A small self-supervised image encoder, trained from scratch.
Model: 32-pixel images, norm layernorm, patch size [2, 2], layers 14.
Rows from block 3, named by matrix and row number. Each number is 128 + 32 x the weight over its row's rms, rounded and kept within 0 to 255. All counts start at 0. Numbers have three digits each. After the name is the row's rms in percent of the matrix's.
# fc1: token-mixing MLP up (model.blocks.3.mixer.f.fc1.weight, 64x256), inputs 208-255
fc1.0 091:098162103098126132089117159137092124191096145143102160132150089090118102090130140097093111096102115129138084077135101160094132122099128189158153
fc1.1 101:157115172138144102104134100133079108118133163127140137123149134156105130092103122099091000122131130133098133110073108071128110143113148084109092
fc1.2 112:164175169115115092089143131097157126140177147134141173125172088071079077096084137144137137126141151226127081070083053109089113106078138131191168
fc1.3 088:098107103086111134158128154152130105151106134130110078108154120061109133128123103141091132128087120145108160152129133116148132134175169143093054
fc1.4 091:112175089101091154124140168072137112108166157101152148132099158103093122145113115073138111185171095185070147080114078106148072062082151121150118
fc1.5 096:100119198099152151161107153144160096102102088154173187181152118151151173098111194145136255197130167130127113134153147152106134119131175147114106
fc1.6 106:109075153145110142127124167119124064138162079140102126124139121115105117100101125115164255104142142132099124205141140132130136126174135130118101
fc1.7 090:087152138071155082117052120164176105178134123149092113108064160047100115085113144127154112109170102053112110167103096061111147070094129126145077
fc1.8 093:150165132131105091138177071129116142092150141123154141120140187147115066084183131100144102096133162103121138177165073063120095095152108119089136
fc1.9 087:117114077096102106105171103116167098109208112145146108143077083104101151091175124143147140125112152124112109072107122196129143090150136150078169
fc1.10 094:082183094153125108092134067114147169173130153160096133175158151084156099104037141092114035071126158134123134135120223195134156119150102094102112
fc1.11 093:102133054129092093104110110160133098112152165143151101109091067160161141148136117159093102127112114161136084122139166157136148168116158078094081
fc1.12 123:137089146158147157119128165129160125110184031152118145153119148144152150137116164162129167121180152188149149145122121150133101145153097181205129
fc1.13 096:139103205122135085100126139140061049084130136126131119106143086097075174083110106138106031107114137144110137107108130141153163149123163155116147
fc1.14 113:121156137172150132108093120127160178198127128163051068117146137118124088172152124098171000159206060067134082137107128150189135111145117142123138
fc1.15 091:135117192137145132102098135106182060068082143169119177114138078150139118164153164141058061106141110149088092101117111056128122112115122135110100
fc1.16 114:128109149172119153183152169169155132167137070120148164168159143148127157130157169131152255143120136167143148171094137132134123158152120125159124
fc1.17 100:162087064140096108106112100115139134196132155138231125072116102097096053115074095093108020127113138150097164134108135110149144150174136110109127
fc1.18 089:137137138116122089147132170191154174144177083114149164114085131147173138183128129081160213105103090102044096120089105108128067053072134118147070
fc1.19 083:110113091130116079067129077128093083096096131106149138066147206133170120129100153150119099096124137126129149085093116170198137149138118128149108
fc1.20 093:146152145120111102107162134162142101125147138078122170124155077120164114147186159053104063117123112122058101077064147112139134133160154146123124
fc1.21 086:131132151148122092181147193167089133139188093089110106164136120185120154162117162110174255094146134102077112151122126137110099107119100166141090
fc1.22 117:151120127120126084116141108111101102126121159114106163100143124121127121145134176086127000105117155159140097110104135143184155132144151125096110
fc1.23 106:083102180094118129117086097122089077151142153157105093105071117114079104089110081068119086132170161160114133108105082095128143091116157126124170
fc1.24 098:121120125085132132084098159167065095128129150125162139149140130098111168084103126100058021096113141170094125143082140140126142103126167160117135
fc1.25 131:179149113172137136125137152135149179122165028156117099191148149183156164153146143162155220163161116153128159151133156125145106161171076165177166
fc1.26 089:140112103122082135174186106096059143093131126073176147106118145118152159065197114154147217107112161148120119116076068162072120068113119094102144
fc1.27 084:139106068130107151121087141091099150160090162122174150111168112180163108108091108136083088131063119137088113113119120189154084160193125137150134
fc1.28 111:158135162173176120135107137166105156131119096093095113164116134110097114063132107091104077063106107064100117093141127132157109133098126128151079
fc1.29 079:093218152140129147138158120106116143146140124124145127137133156183159149127092120159104202192150137118150133070098107171088140069112169096116129
fc1.30 091:088149097135099085119158095153079140154099153111123063130116168033096096057098078118099130158135167097093139098129111125138122114131096105156083
fc1.31 087:175147153124133157112064162158083222108134085137118124198137097164104145130095112128076192106129111115126128172137106138167154167091077157137124
fc1.32 089:108105210123146113151109163165134100131111154126115128160150092086115150108177125063130093139136063059065067105155129110100116117033150118127134
fc1.33 086:092115154171121127149117132125146136124080141185060115125175116127075152182117118124101114134170144202156135101179138106123116089136168092092111
fc1.34 091:123130145185121082049159111168157144138186158111073168146133090150108132143099175146143081154168137154134149167156139126111150056139171124160151
fc1.35 088:109082133152136165113150127107092070162172149163089143069102047115091133104131114089104040088113145155095078154174175101100104126133131107132120
fc1.36 078:107098085154143099148069136151117146194169138127138055118126149104110128107089173144125185097101150092018114105169193143089091122130107147135156
fc1.37 170:105095130098089094089108104113106092098082105119089107125085119097076114101086087102102043121091090128085095082111114107087098085115094118139103
fc1.38 104:095092172124106117125173128088105116121137158102147150121154130153160164141067086034100019140175151172151139129171134136114105052085120074133120
fc1.39 085:081149101094045129166105096180174113150075153085075121170126145114104142195117106146088188147123092090085194132130072079155098080085127054104065
fc1.40 111:084095113088116088140116087136078120135166159110096106124106130089077131131131127157088097133067104123097146131111146116059104116110122090090089
fc1.41 087:118178095174097203139131114084166122178142089107135138152141115126119165149156110143107188072141142135127109041048065154151115098100131064129108
fc1.42 104:171127157142121143139116147123149170145133176136169123148161117144129126139154109152115114131125132112099111153104101066092142104141150103095122
fc1.43 093:081151133132130088166138148132108113105103115139126161119135120139138149089154141063123103128138098093110140173112137142049108089075153128094084
fc1.44 092:107102136153133136128112145160139130124160074123093134109105148129097162109120116139177255138134183109127112113159175162091124103132092138122102
fc1.45 079:070073075140143103077089108188118125093167157127144147175119137133139159091139134140105097160147123171101123114125142160123151147167161088115079
fc1.46 101:104144061145150146114169109118129139097135157140135093165165127190124092070128167092118098139188132166148116081104069139178099125120195120146177
fc1.47 088:109136062176155149122158090129125133128170154089103158101161085122114127092073157102120097113134114101099073138103186139125136200130149109126109
fc1.48 095:129069104088115094109136126124122129135090110173162107107101141102090170130101130091097012093115133140116119134097145168148139163092113123137096
fc1.49 089:151181143119097137133154120091113139107176108102165147083096134119122152111142094165103102093149161179114124167155130141109087059149155112107171
fc1.50 114:105128142161100159136135163138124113136149079122123152178172135145113117133123153130170255128125145142096127157136134173168153130135144136137114
fc1.51 093:127139184127062149096113105141130138139082156092082068151118117115100169144133142097081162135119069069105084061115128122142139108107139115154135
fc1.52 099:104102123118112090122138142172137112141143173154146134093117113099046123107147111154116000116128137103133106150174120075105144133102165099126117
fc1.53 099:133104139140081128147160124121058147109073132112115107097106084141098158208101117134132170083188143165139139166112077132199069098113164118103119
fc1.54 092:117061127144061093154163111131093106142165124080122056142070078110138144122138151082140249085139147130145077135121115183126144141145104190123200
fc1.55 104:095119124179126132089153143126123112136134105074093147116152146149140117115126140122139255097104081104080088123138129144109109090123129105071065
fc1.56 096:031202087120148095150146109174112121168143127118045034148128166134097056096154164090103153141143126063027100071156143095166127176166120140110129
fc1.57 102:140160106162105083121105119094114086133199154170152075086177092129133149134112086050093042100149158131159141152114151182167173100191156164135160
fc1.58 079:093124090135109132184136137151150138119140077106099160149128107137152102204131122161157255070085111100103133114158138187182120132244172124103105
fc1.59 107:088170126114175132129098156178150175149142153104142139178115118128099103137171169119162212132097076080065103088101118130080158144128167110136069
fc1.60 173:128152173136139149135148153161156143139151110130116165165145136147126128124178167150147249141128133135129116140154126143138151151153163120151143
fc1.61 079:125114105099122155130145118154075111194151138129122134159165115141185116113076097162106119103102155158124119145150111153114152126127110153198096
fc1.62 091:094122121131108116111097137093144092131138110106101114075091147117133068137131183100138228106123055144110079064136117119096109105083089107117106
fc1.63 121:077107076094116133136154134144136163148142111135106082103100118153174156157176151148111181068114094100093106152167152148165177094122136089080072